python train.py --fused_qkv=false --width=256 --mixing="mixup" --learning_rate=0.0023 --final_lr_fraction=0
Rows from block 9 of a small image classifier, named by matrix and row number. Rows with one number within an expert belong to one neuron, the router's apart. Each number is 128 + 32 x the weight over its row's rms, rounded and kept within 0 to 255. All counts start at 0. Numbers have three digits each.
After each expert's rows are labels from the 100 images, of 14848, where the router gives the expert most weight on average: "lies over" is the class under the peak; "strongest on" is what is common among them. Only what is clearly more common there than usual is listed. The data: renderings of 100 made-up gadgets, each built of a few solids, in any pose.
# router: slot weights (model.blocks.9.mlp.router.weight, 32x256, trained with AdamW), inputs 0-255
# up: expert up (model.blocks.9.mlp.up, 16x256x256), inputs 0-255
# down: expert down (model.blocks.9.mlp.down, 16x256x256, transposed), outputs 0-255

# expert 1
router.2:091128131078143171166125144068093100143107110072097089172107152153119095075142107132128174107167160176138104148098084102148124181096158070173166147177080129110156172153167118074093199108113095151122182142106127157118093136160085126115070086094147141137140139109146096081172093128117166157150126089177121099110116115124160100100124079158096163101143125104162151114078152144132159115083183136104171156159125166181080145123167109135116100065105095112167119162096140157106080168133121150113105179147145073092066128140114119063100150099076148094170102135094127149143141187111141161120182172095156176116055137171122109162143106069090127093143148085130114076182083177113129135118141139179168102063148097172113173074087133132079145166148090171146090107110154076114094119156104
router.3:092084134137139143126149127104159087163164156138164117170120100162095134124094122134082121172122152156155142069106093110130109120093161107112145148101166097112129184184133090110128177123182119140179100132144153113201111179098119141118164108182180066118149168175149142172082141163148145129126139093143177141139133111119198071113104052126085177179111107104187123138154121056116157095101089134138124102124088134138189132171111078123087135092173112146054131138077166120184126086097126147211086120129115111207139104150118127117136081067140064165155082120128152119102119113142166157120090082129151111070166143162100179121114103147158136089141122054125126141116141150134044111052098125126104165129154106168099141118149078143165146158123198081098081153181101129141108132113142
up.3:096158163132075126102108160086134152123123107068145181142071102133090100099167170111087154150103118036191038111093109094092068118138146116153080076133119125160092066155214122148130116149127111148107134099138153162115126117144129174123066131128107127155083087192106113163168120165121105152142112108087134084116102148133111102085102087084109123158135104169108125092123169135115110148179139161186139076128193099137119122121179144104117127139138133155158183133140228133171082120128115157153121154122168092166136123179134110160137132132092140162158074152114156074152169132121197140214079153185096182136126097135151152142092064119148143102138129132143105099133094113125134143121185158147123116127134116066137134058109085151067110134131107116048139086122140189167088123137111
down.3:079107203058092161166150147150127082133131123138119162182158104180119113085084135146120113142198107102159140112186114101115128094153154095152125124158183108168124158085099093124082151178132115145092110054129126136140141149093116134078132121141138095079146152151083112093136106171106079108127115126104140129144104162117178136131170116108059115186151123146154098186056153145147106076179130143095172143168120148096106128172130132072150117173126129155165135125111159146176095117158218135083152087115112190110095083121155165131157174127018079111151139133086174125143207064126091102142101099166125129150138137154136093118147136130127091130157090172103208123152078151124110061114120077085140110171122162092178164120135099132145142112157167184124161162169105162136116105149134
up.4:114134184127125105133135112147099098123149078117123088099143120181153137107174075105157127145139116163201185116097152141116103153170160136181128118092123132146176080166108120118079098119135142122155128116097130127099076145122072110085139127130100196120077091080095142150187155125142067123135087104108125121113109156151051125114107057161088155103101193111187070087115060149134126172076176235167137149137149151098146165110167145174176138125157133134117145128087181158138113167164154095146170115161134117178143150114140118167079102103105139110089122107131107073089145096197089055101140165118089133079144145069149104146141124188134144144153115136143167172176146098072165129083124129113150173110112148117088103129112171108062074139123136150109179109186093061131128151108126
down.4:118177124140136145156092027159136161082160115103140143083177170098159114163161175133111106162055116133113094166128161139137143112141115140148099080136048084067095144149131151122019159181156143143131081155143139110090109083154128134113149177115131131123129095101108117148120073127113112134158144120170134113127085128129172124151168137114159131101151156185121114118133137161111143174115159149145156106196085104138085126104147103105145074094150120174118142142142164157097071172113182166137113160123151087135141186142158151141160159143170145102135110112111189150121131147078117112133150146019112111208084105101098141081091119137146151080130119094079156109144109080116066048099133179180178151112111139096137104190146171121083145077099134097158144144173150108082168131184102
up.5:171081107178174091128084103190079136094107146146132074097094103148116149106111105145192087126115165133112099195113095189130105049091124116145094131116109193135197070113148123120096115176116171169154120122170064152140064163087175194086104076139153170126121118110108082160125169138155094132076208105088127149161117154147171149138150157180131156090097120110097134141161179141103145132107128099143097104117176133152089153100058151111115083169163110104131144107097111128111101134150187114102119100140173130138118103156111133116149148115172186133131141113067093133078153182124136124133141129131138091116124075163102079129137189114101105176174128114177202138116119111142029109161097153148125073104099099124088169042124112129113152124131162159123074131110120124116121169097133
down.5:204076223123092134099137121124163111123144135189098134160129102155191135138078070120131092110099130159143160155144162146125140064085145124120095136115125168113187124133144130153141121083111039103142135107124138132106152047129135156086103152110129141144157173129111167150149084130149095178133148156106157087166145143109073111158170137131159073126086152170113102086128158162137098147113088106135106144146151105125114115136117163144123147147124123116222127091139082110150106172121118115099160143159133109156135139126042139128143158146120147140170122150053096113137191158148161119126145168175123115126119158027107141131145164073129171131120109134126094140076147101158136065189115074150117159141132105074143152089129090088126116113181090150221160067113069130073160093052072
lies over: main colour
strongest on: yellow

# expert 9
router.18:107135163076114166108108124064094126197097148118104141085118148084153094136165144138132149072091105107127160125168146128095176083121095102154086122159173087103175140145148139157123157167125091130077160185090090157163173193165110177070123066137158161092137151115153144083100102175073096090168128149126091146168118151152070101110149152080134129156152076103128155080133112140137139060148169120118134152195102142160090160085164126119097087151106164104086137086183085133111079055157085127127105142082132116082129123154151182091126114137128166086105120151143148176132095146120114147144106099105068162068123143104108109133117193077094097075129129103143122129132141103197129102083128127109109110127175156192132197137188091175179118111164128167116123125178065130127182096129093
router.19:112148152190121180100145131189083090173077129087123110184081153117097088123089080113157139146166120073089104166142104144084130128152144129161128096097128164150143124163147138109140152141156189136200099099099128130116077091110088111161107151124169168159171103148105082086122075137118070094086182095112140160103085152119144110090120179153101124108081150156096156145166165113154109123114097082173129071108163063107135177135159119169068126103104128124141131169083115183139097173140115092089111090153141104087087093158136153122099108111135104117116153105162108186143152077176144077130092107148067130111110166117100150137093102132175076134169087069153081112078142099180181165139130101122111114076163105191166138148166135153123079161201094164105105071115120119154159192154165
up.6:129152143096159084129097142092136117145107064108119094164121140169149123127170121118110154128108127123187136179126091146155103062126080182117115154141151156164095136166072141173186224132128104152148145164163135126183103189095105180065165232148157140108083206128123099086090152149105119111151094084097083135105095141140116138178162128154123165144101107142138077110074127114170095115168118194187141145118100126100113140124099102109107132097111126096073137107176082085047115181109110142120102160159104130131093148072105107131137130156140124162148127167160138101079149105094115146123125124140191230063180125150144166133108095172158140143165187134157159168142134089119147110142130089090154105218172095100148126142139135150130132134169158106124095095150136089122156157174106
down.6:139083064112125105110136167098087094163139158122187047092118142170115148118130102111111113114100123128125044156092147128149161109164120108136153144050077121157081140091108154127058145151133092112133073092126113120110132162152116118059121137116124131084077120159150143112124147117143097099136115141168080100128160117090077098097087124064159110203117149155069129116129131123083167134115131101089116129126119133116143149138080129109156109171154147140099143108054140098178151148083087100219177094088128173131113133128135133163108102127079126133125116108173165138150107132121128165144144140096076152095133115158068073102203102144222084142070143142115179103100143128133128101080148118097045114171119130126155144118148080120097182132099142156115174173148117021111163095076180
up.7:080137127114137155120132155126122117170099097087145151218160139131083054122108113026119082151172120216111161107105104201092131151152120131151110126111141158174093134181158166181102144168087109114109139128046149133168091172096149168153145136121118127161093140102145135130133083143158089104119101073085142110138055131089107199123096059151110166097183157120129078158144140136133140149143127100089120134149167078154177172116130162147153130151193127127165153109085133143140160097117197107136116145185121144183168129130161103090115063088135121135105100068139129115118100119185163139083161135172129158132084168113170142071132135151087153118113105101115142176163164110126037091159143071169094126123133176104122158107109109119123076103154133165163120124147149120101175135179143
down.7:084175136086144150120119137207152163153147135112158144077169106125114122144109186146118142129153139141145128120112115114091107091146107091102118120142132085151142094133112144167148197116174127144106104166073102105089143125070100131107092117109093129135046090076150156151156152108118102150103118139176031162105154138131147152139094146155114147110052158137154127112169153147132092112153062108099095015203192135145187135160079092161125084074120098116091121146098094109129141111081176123130166167134110103121121143120120109114077113120172102153156137113163101125105159129133153132112119163143129127124097117096167158074114174159165122157042194071116167105140161132055096072096185146187183124156167133160093159129170151131097182171090161133102144132194139111137144150089094
up.8:166132122132125142112129185101173094149088138138071144140175120166123096162114111152169152173145135181131164118108127114102156143079165171161060151147215168133057182135100151135118152109199063153091128115151182084111096067065173169097128147093106123187138141074104134127143125114099135115099129102145131129175152183188161120095139150123075145092185127139152131160122141038114129150123099087153133076112107183158115187176136078139095095155147199148150104140174134189163071143158100151138136097152154173129102125088153091131124072078118155147144100110098146183140120123086096122139135205107100101105152135136167202084097093088154117127138151140154169130148125121078140147133092142112134115170126122155190054154123153105112135159105102163128125128151058094138112121094126
down.8:102094123157097130103120078149063085087185143093100085109117100180169183160180125139047140084134188065179089112167140107134091156169104173141122122070130093069131148066077117165083150108102102141112134083150077076141116135121101095116131133119098138044121122129164118130152169191157125106118126115188176127141149064133113173136173116132082147107118123093158191128088137086138192192103185146135192105082187102105152104097080162134077155124083124132171115141116213115102063165133153097158106120118120085098165184100099171135128154120149144102146123146148130119131062109102130121117111090143117133128127155126118124131153189145159139155136160122125132100140075145188118130088103121137140120162197208133136081104140127162103097136131097128142161118082138169104151142122154
lies over: main colour
strongest on: black

# expert 4
router.8:086160160175098127155130127187142153113194081138122147105166135062122097141146149135135115110096143178163144129076139180139213088084078110169157156099084099161055157128174173150148116140137138059167141170137110092100133132113101104183150115058097131137103165120099157205113096164152073121125125110124114148172084054108132162118165137086121123114178174135078094075096159158134149139105122106126093138145152120144146113080130120159149047144130116120113070186158105115114152173137093143106084150142167071057093138105123107113089124103130145130119168115151124159107128152120098055201149137162148147154114141103127113116153128079182063143126102183143168128124160113174070104150169100144107149168158148111167098107085164096122121157109124163117168147170065150120187175117170
router.9:140089150080087139149126150115152140155152193161179113130109108149167091097145180095132146074179153190151183080069184106162070153118077106110093128135101146091092168086155135160089168086102133172144139148096126136181089151151107163131163115087148117084147104155159079121145085105151112101069142107188159130112085128119162091104136069107105111100175109117126079156138163138185087114092122073161130100136075163162166149085183094102082143091128153150165146117086124102181125191136132163134162109145130137074093109167142105140087154139106151084159143104138167184086152169139165120129129098137150102179103111117116140127179073158107077168149133145115091071141096176118109165085156130099141168104109085155120091159110159153105158187169096165149072105160113125168067081159175
up.6:099168122133139166122107173163104090141189140107124094143158184106118077071120185174162070104139136131140099136177105133139142062147182085081153127108141141153129136133110093121107147100118115160152142039160128139155067056076129148153113113112176149106126145131163121113110150129097148151173120150151129113143146122122161078122141072202140153150172141174085151140136169126116096156118156178102115145206146126144116171086091182170176091094150096126093144101123163128152133140161139057139154110068099073117057145128092110203178142129143127089139150158043182095119148106171134160111148157092166148125137098116145141144131107101106145149103182130152116131181148101131078123195031125203158157094114146156162122167167111073112112158139127144114153178131064147113125108142167
down.6:177103193111141148170107136141132134161090164152091122155112151158135104111107137139160092145135144067108115108160154097145124132108073146131140151080118168059144097143150116164075129115139075084116148137134150075148141192114146163125144097144106172106092083097142146125141117090164155109123100147108132117137118090131176144106161145185192148121155085085179118133074106104106140134108168071134186135121107120123105147194112095110133080107162148138147139118158108135155134155159182154047111088086157124116139108073121119124101088145092145124062115051157182139173162131133168125171139164106184072081131148117130154121154125146158172101124118146136157098072105116232086116114025140221122138182102131162158098142119114090097133139122107125206137208138152106193150127162182
up.7:149074110059094000094158113081094105107128113147160157096160155169159121106122127146175160164100141090125100137119144148102173148144121114146151103152118135096116158134174140106116209112070132106085152102181139128165129062075222134140107132111140086101144122125154113116128128157140164100092063110153121153167094052132141045080095149133162163063162109130130095167115193088117076102123132128145095084176150114128095129129177149114159096146114154122104179111200111137083116181103113032116139162174109105131083126131140156159148139157142136102159117078062087166116139151135134147170139150119175134182054096137118146092179180098115102120152163088106098094158098116116120130136123089131109137079119136166098147165093142124158100102099162156146156098103109111138160146139116
down.7:108157255151139139146114089135176097196102135177100123153117074128121184132115167108163127139177152130128088149120114081108228158094176133105107145134150142146134155117142128124139109127102115112189127077132089151103118103091154162125095155127146166079118167116153133109092179126135084102135189117121101105192137120091111168088120193143177168138140073122117070217122194117126143153118157148133109158126065110137118163163111151131155094136137160096091139071195115122144180146119094122114113096157141147148123090144130134132143163134153106164158132104037148150120085182151093135148115129150169135127173106134119137133151122150132102128137009149082159134106165157057136108183160165166140127144107094155071117176142124129142182087101091096114113125141105126184088079119115
up.8:116096131176124172139128102126073170112160134118124124151082163206116131164105107113041156118174146129129133102109131140123142105123127091108142165108173056147152111077092119108121193100090111089154164105149116018040081109106096106123129144170121087156108178126115093145081120146117131084074146134165169146135084117152180107107152118134136106204134102180137108110056212143112156091091142117170137184138109176116090141119184185135135099135128096112103120166111124153123158163152037154174138088147096133147141117122118133136118122140139139120145069185178106150135098087115145152157151072110169144113168134105144104165120116116129157172149127126147145129068117165118150156131093142113106017097080126169200125115092098129156138098122133123149211109105103124110159122134173
down.8:158129144100164178177148140143083090110146105135156172155117132154080188158179200143088099129085138091080150131125085112161156121100143140117079113122118135121136140138111096123102055137098104187108149195079146109102144142125107148089098074144160079152130151154148126203133110112130140139085114118140094166111158096140090079067122136108117130103141087042134167086097100132098101090169163082117136108151108163161182135081168143117105102139134071071101094121131036133072127110112130034221138152113104151108151128144152135127104186153108091144132111093177105094141104153170174115145101158115132130143109206108169128148136102161101194148133078131108147127133180127120130140128148150109140138088207157180117053115088120128138153156170104104086145108140171166124108132101197
lies over: main colour
strongest on: blue

# expert 11
router.22:117123125174070106097080110076105125128163128094164129160108092157163144117098077132180122131107164173116173188176167107110081150084145101150127127114182122126096110093088076114120147141163110102168145127114163123116081104093095168127111145061143117093158139131143116087159116169118120147098094085173084201112091154091148099167199084086146131070165110074071118090092181099164119096186120117124092110100145088214115095147103176162099164169118100140152117147098083120124109149090101162150164123101148127140076087145089151158090124170162074179098118165162161112172123105189135108177142154123074134111132097177173134187215114150186102098139115132087168105109158121099126101119117152126174109121141118161121167097120166121076144183170147078125169120102152123131159170130084
router.23:110070107127112095128140140068094173132085139150122121072151109213141157203138186147147055107143082112135104126175109081108158145096156156135105116115147128142142200103100076122136149100097135088144132167138130101123136185109141184126145183126153074144087096125132116128107071168139113202108085117129153141145070121133160128136194145105121105152120111150082102134189221148100154083161193073179122131163164095191145068136172079124097135112139081103144091144140115198092139144133064059121101116096133095102134175144105163114150084086154173089169150097134159141136123069104153120120101150111118128143096178152101102116143172082161183158111108109084165168145112134112153095110114171080165138146148157148159142129183104181128113173162106152143128109153128164172111114095094
up.3:172100089170153101088132103130125151176111112109119145162091098120169110064160099097130082157132215136140146130070149085090125161077139120129093139116105028086158185142134181095144109119095177104104131149148153063111094108130141191081099130115144119123090125105123128144079124056149089099120197093128117131126111113184134070142175102145143156146140123129114173171164123117146106161082093168147131095099145085130087149117185151138147153058139096115129133133103119067096162154136112158149115106157145154172104142099122170141077217137131163125113156121131122111137128125119142165140165106104086127071119164201147087132135145088074132157130134157050055143145149160102214139152113111099144153149170160105141132078181133115144160110155127171167126182115111066116150057071117
down.3:113150104102121143144116122143112093075149101148109092104142110104124132083156193175182112094141105095136143164116135126171140107145130147165129183143121140124134125184205142130126166231141195123103057166080102134123134117134186138162122193132137117120116138121157106181106180153176179096089092090111087124194087138139144055098160156079123106134158111110110083119139125123184122084147132127176150078201077121133179139095138138095104116132135110142146124115140082131085156095151124131141143136165150091061100157122102106138127155125098149151163175138098164161118090096115115129141098121093137058188044138118144075114115118146204118094167116117161108100167139168142155092075150113123102127169131109076055117099124072106087071099141180111132088155128150133196143103084055
up.4:132174161055186176099043086089127143108134124116165106167121152116152136146097165126163160078093152100142202150135152089130138090147167111113094152138138180129167148095123107133157084109131066126133181150107172138131150106095081136131125117126174129211126123059135108129131058120159091126145129087143134144128131120098200149164126154152117035133097109118107139139088171148137115172159127170153157137169117135087104100164093169155097104143167111133130110119135134117175200091169081203103182121128117111058081158167094129090140121195152145130124151168178094129151126124132131102158169121110075164117134137177145095125090127157046121081134147133185104112115096119133182113095116147138151175168146112140123150153122126106054063146086130076153159055102115147173119126116180
down.4:154076155196158179143145114165080119141152095108210135097146119145121129208153149150075109109104161201120117125099129051104108127170143105124195104168128194147192123118101095131146056153116121167108126116138096075158091124123118142156174075166118120134142091132194124093109151168100108085134081135147105111160195122146135089150112126137140146120109134135110161117161132128111083151135122085142116126120242162187098126089183114160040101167098114138117163110041141115169139121138143088199151092074164106138107128116104159142146149136114166149088151085127075161097161125102128159086106115171109114117084139175126125107168103170113065099115125138134073124110184154172103104144142120094125060078124113104161156096143114174172099155101126159102145173144124168109126095126122
up.5:204126106164123083139090126180151115155101096129139143142122124137141163137108105205195084128149089095073161180104124115127095129087144101109106146108156134083126100168102132106147229070098111165113194192158156180121122096126119118139179086115145076111122082071120092139128146112165175123158110173121221103131155125131149094149147105162153172130084133065125144149118160087118169103115168161068134077089105106092158117101131074164103181130110124145135135113155122173097102159102090091168165142115165137104116118154128128145118144112114125151080144133141218089137163122173194104118168121082181114094087178144097151142141187137116166123132098103156085092123160176079176127088156070040127120144151128124120126139156110130129084076199125126158117120150091158122175118108120
down.5:108094114173183133136141100145128154077165233091088130109109169122135188181117148148121094148129124104168123126128108120162125107182107107129101135143123140169153090087156117117175100181182170183111133125123096147153082183166106143114127025148132154159128131092120133070177153116187094153208073106127191137109096093102101101161124197142137150080146110113160133179125091098133112133164093186119165150088080107161130143158162146124098106167132121178110136149153100096132100049112153067098149137136116101108120118102103101186146059145132076145111161117173065094118144156134166076195147180120103061116122154139155130094156141089147058139140147134127160131150113109106169137133142080096105161095104162132113072175069123158162120125176123071104107111119113175128150121130136
lies over: second colour
strongest on: metallic; has a sphere; green; main colour: blue

# expert 13
router.26:157161149172155163118069175139113120098087173132168193077105173128109182140136115165080133184162061123106160145128143146140174122123075138104171120171067156102104135091098126176145174127113169097087109105146163160160080169111110073157091088098075088143163151120141179152069106109151135154157120099114127110079160120117133101114133185127100101195190166178171084167074146138166136144108102152139169151127173089147072118114073114091146155167097091130172075133188108121125144078099134156172179178091168149122167071149091090122132197130116100118137148090138098121155177082166086128154167165145067123136157084126151123153126090117150139130101122101142075172123148142160126093178070139161139161121116134125101122108127090103134160134119068103175119152083150086144157165085120
router.27:188127152090092172146112212147119104134116142118115114113146192131144137120114068131125111120160131129108154108137150219120132067122116093086094135098146128102150112104144185074152167117143131159136115124098125119119141112154133101094127177163149091073166095126178103079155128185158162162156159147181205134135136127141108175121152138166135150113103140137156146135106076101109100175147116133132102136128169104141132154158095124112176073152129138076143132068140115117134154130137158128096177124134169156135055139083159083128164138127156116102113176137097152165092160160050164211126103182090068108104113090113128165124134145115096064158096169180159167111054184080064104193165128171102113076078125117151101075129081093116117139080095130088090112147145158103075070087166093
up.3:144145177071149107022148158178134192116082130149128095128158103108160107180122115150142152099142156131114119097137156169132137097134132119108142153074172128063088103153125156202158122098164084161143172178121164134100177052075088112091083131093097164168123105152179078151163127107082117136091138166115113086132142139184129095124120143066123164139116204115188082127173146165112143067141166109163182136161142127136117139151152152179177138111131107123134125118134128109108133134163203120076121203092166097129185106132159150154095143138131140116071173103150074090119108104101159177137146127148142147098138147186105126166127144129086095098101095151107130128160188187092154139094143135112122117105101120118130086157183142121193179128106155205154148089092141115100127149125054
down.3:113111092201166099109142111062178120169146154130116139115168119123246097073103127122130126162133163128136125131088113104059092201163060168145219133075111080108153111110127188156176138097105122149173149153102152149130173147102125112119145158115139112127158140118119112181100117115110133094133138178141127104158181077092140000109173089119112137098104123137159115174152098103140132138111179154179160094120103097084106153179174130121151071084097093111095074120136091126135123127146104091119183154151128098159166143137097135113157141098092120086094091118135097176180115157077087118122147148140074147142170090154150124132140113052124106199105161108113099147160117085182116139118097137152118135204139122113113133161131133140125152122095124126150186156110148104080135138053137
up.4:099137078079107133114093129128153136082123180151105133202089089091106166145061159134136128074167118116113152098148170166147135145228148095168146143131101097088130172158134147232172127170098041155109147146110074150052114117108144138137145150105121156141107146134121106144100083135153121155075118146110049144119137114154166111130113204121114124201124156124144116131118177120145104183145120150113149172162160106063124119158078144138112103095128146088166139144128105173122076142165113132143186139156094074112141129078140072144126131119133167117110184139134105107138137142154133067142109181172168117178136119095136169127106149137076109130118183167113105057155177155122168186095107101127177145110117135129112140060079157116089159151126141137146066105117063067093121112157169
down.4:153217155111161110098121071058144180084147032139143147131146092109145094119143184175142117104152146113093122138097092093149082149136072167146199148101141151116131061091112114120173065120225118166104137129089129112137094150101119171143133142153089097148136107078126106129146087190191104110155119144074092095166130100147146197137117040164121066198118117121108116174109135099166147108134124174163071133116170119126119127146156123141135140138139084080148142127179114183115117129136186101103105049143119150082113148135138171137140093164096085135069080141126153098191128118127138134140158135153142159126158138152124106166165122102134126143091074101119143128130126124132156177180112079058133091127152167161118127108110113127142112113147096149108168123085117108130131197113039
up.5:134140073172108189108156086121128145077152129151101105113138066168112131142046126149113128171134082118117123167147133082156115122058139096128159136129169115158163111097121134142152186118165168125056134133210086113138157132174103125170126064171128131121060127154112073180136171129111089149127100085096180112136104130166169176171115176076073150131089111123077086092123121130111114086109163156085150083115159083179152193118076107127141115117116097144126157135086137089139113118102182141148144137103124164107118159135111166176151166123168082173163145082137111152121118134180129187093119133142137165099093156156142173168110108208116124137102148108079088152137143124092136140136147139095189151140059181097178159112134138070139149160098077196145098131071079128128153184086104
down.5:097136069082130084162152130135111089131096111152134127169123106172128129095144161091161164099110159098148076102160129133133109115126135092105156125120142129136149141076106185165179118106091105065091084082122115137097162167098103105126145109155104187129166124092159108148099130107131152120073184191138162132065089071207145109073154141101087150113114136147124151089144135105114137088135133168143140118096068142124159108169098185134113099177090137157127150133106087116158172200169138151111109149113148115099190098087116072165149109089108130087129118114145095101132100152080108106106145185162155137157151075149226151159127138123089135116183146165144142108108127170108184161160115114091083196081145130097124139161047148069179108130081133101174120132138212073197070118101111
lies over: main colour
strongest on: teal

# expert 14
router.28:163152099135165145136093128107133166097104096156142125078119115101150110070128119143101122125200119075103105131163155133147158125056110071128084163106136123158101113150147071173125121122073146074106141137157102141143122162167158087125104085120171185069128129123133050089152121168115141109121150156129159161135097154168136144134109118119132125106168118159109145120130190134158135179076121140141152135152139129118099109095112151178092131129147100131109134083127099130104067112069182089106089144033173124167095160134154190095076145143195141078129153193105193132151170127152064194140109155090145116092151115085189067154186174115114145175138146177119149131107103155081061143108149081155154147120102178134104163149148044132148119085167137192130175136101147081135194150113136
router.29:089134072195102132153143181093134172160178138115147106141182085126116089142081163175064177117143105143176046147130175157087146159097130126142098073150166160164105156087105171186074143076155166162114123134112106108164126133123082096142192188168109163157138076158078158134069119154108080131132098138132106112133166099143111118114110114167161117136132120106120098079098083131083088094114147125145115109105160072070176173136168101109172171168172140114126158099141138168099139126143139136181093126109119153133121163165098160114077174150073099139068143153178134127124196142088114148155146129138094187102093113121086147183149148069083146113149137144134136124106109091097125112096086135179088097129170104100198138141182076142083093194131127155165121142160120080169100117152096
up.3:110161173134129101113095149158152128167095070095162118114108111151175142099133090091158086120152142175168136128124104146142099151141084122122149146095104121157110135105104153087154097104111115118155087160137149063187124066123147151110092104159115172147136181154149128160099093124065199153130122085140138152130114116142196145170113140126153124178152179126108119139066118140135108164076109100147144104137088146109130127058092061134114100123133076095078136141116147136151129173140098210119113160134071119131173152171146120131053130182193201148114129116130179135092197144149076125111156111147131117135037129115109172168190103129134160158109176218113125130096121077216112152154034133117167152124095218097159121157077145120119128136121092102133103078112142129137149110151137
down.3:102150176104153145137122111114098190118134141124089099157062088135145147090128118097179150185110115159138134141095094098129039133120099149176105104130149140126172093096077121107058184122121155153121124123069130108109163150058128159106144128129097172113129099135109103089150125090207090138110104141145089151083118126095081116162126170167153122115100166170083100133202135086149176135139215132120116098172159177068165177152205110129126119157084098131107125152115182133076106109135155099147177159136123207121077106168133111161112105151107158099095038177091155128125127128115077142145105105145130164144104135143143108046164135118093121142138151142087141137172121129120092243142156167141159120142113139064170122125151141093131169127168188144150106146122139077132114161095157
up.4:134131122116097099119128092137101132195035090099157158147132132094139160183163065127130114059164134088144165097098162174177043090148122136122054131119133102108168101108138125186131095161141090145088135103079136180122120086093105093149101113159114095119139186148093118106058119151093120132149127156100135187082143145052128154122136143151131146170101128080101163103157124157143095104120140134162133148118135166133109089082093107157119162144098132132145159139176154133088130164104082086139114093160114143208081145126143138136152140136104143115139128154055116113111164141165056170116109126143109085090062175084070152137113135111173125148057132138072096141085139158121140166160091115100151178110168150128072106132144091085161144128067155113126079110175154200053089075127115
down.4:120124093112081070085111097161123163150113102158091134092181119129117138126123167176142140118146116156150095107167131091123127118143081142120098117125135083088081108119141154171085139162137134101102098111112102117109134081071123094091114114121111139103106081135163107129083140142095149151107118132153084088153112133118107081098097180159220201117098113141137120152165158137109111169138071170120147062194132190141166098110100153099134132117182180156139156086110138200205128180081114120188115144124199105161133129091189080151114141109111143052104140118105127115109093133058135172222115112107173149144054130109156155119138077092099121167143104149117105117125169109131054139134129122111159184146129129071112097156121121149078117135110169190124136156222131173172133085104171
up.5:155113064171160152140167208164161153101149163124159106101124123157143133073163113103086133110140108154094124209084143125148132086157186111080111185115088096142175130156150121108138183110170125208112142135127161081145119116157089168174171095071085145102149182149147113092057118065144152134166121082127112168125100149141124118067117128165148126158139122086084082108069136083108087111160156148168111097116183102113124205110112166094119170103150118144102181138082135121093133075133088129108126090122126112167155113139151154161145161160117114171177128044101089150082107157127144107145121084169137164142083103095156119161091109158102118112137129142093120063179137119194122165126140144123123124071165117159136108182184106064135097115122101171139137152092047159073125117128161
down.5:088124163166144095144128112164145183152108177113097142093134136076149128161142091118134141135101186146111117060161188061158058090134162169103148126196061179107135101129122107165123108126131067145137166106139094053093125136134126176114157105045179116127136133132115155102098073147106151181130139066107100109080143106058125097098111113090112119066128130110094145178113074200146104077160089104115094155105112111120162156124121123152150108124148121118201055136155098118112165131116097137106146120127134104075064152124086114150212124160088150151131135119131109122154150172163152090159149067135131182091077146202140159157109139143112109144172197105099147122133154125148111102092124156124180169194129131111176121073118125152126111135114156156174151118088066138136074173141121
lies over: main colour
strongest on: pink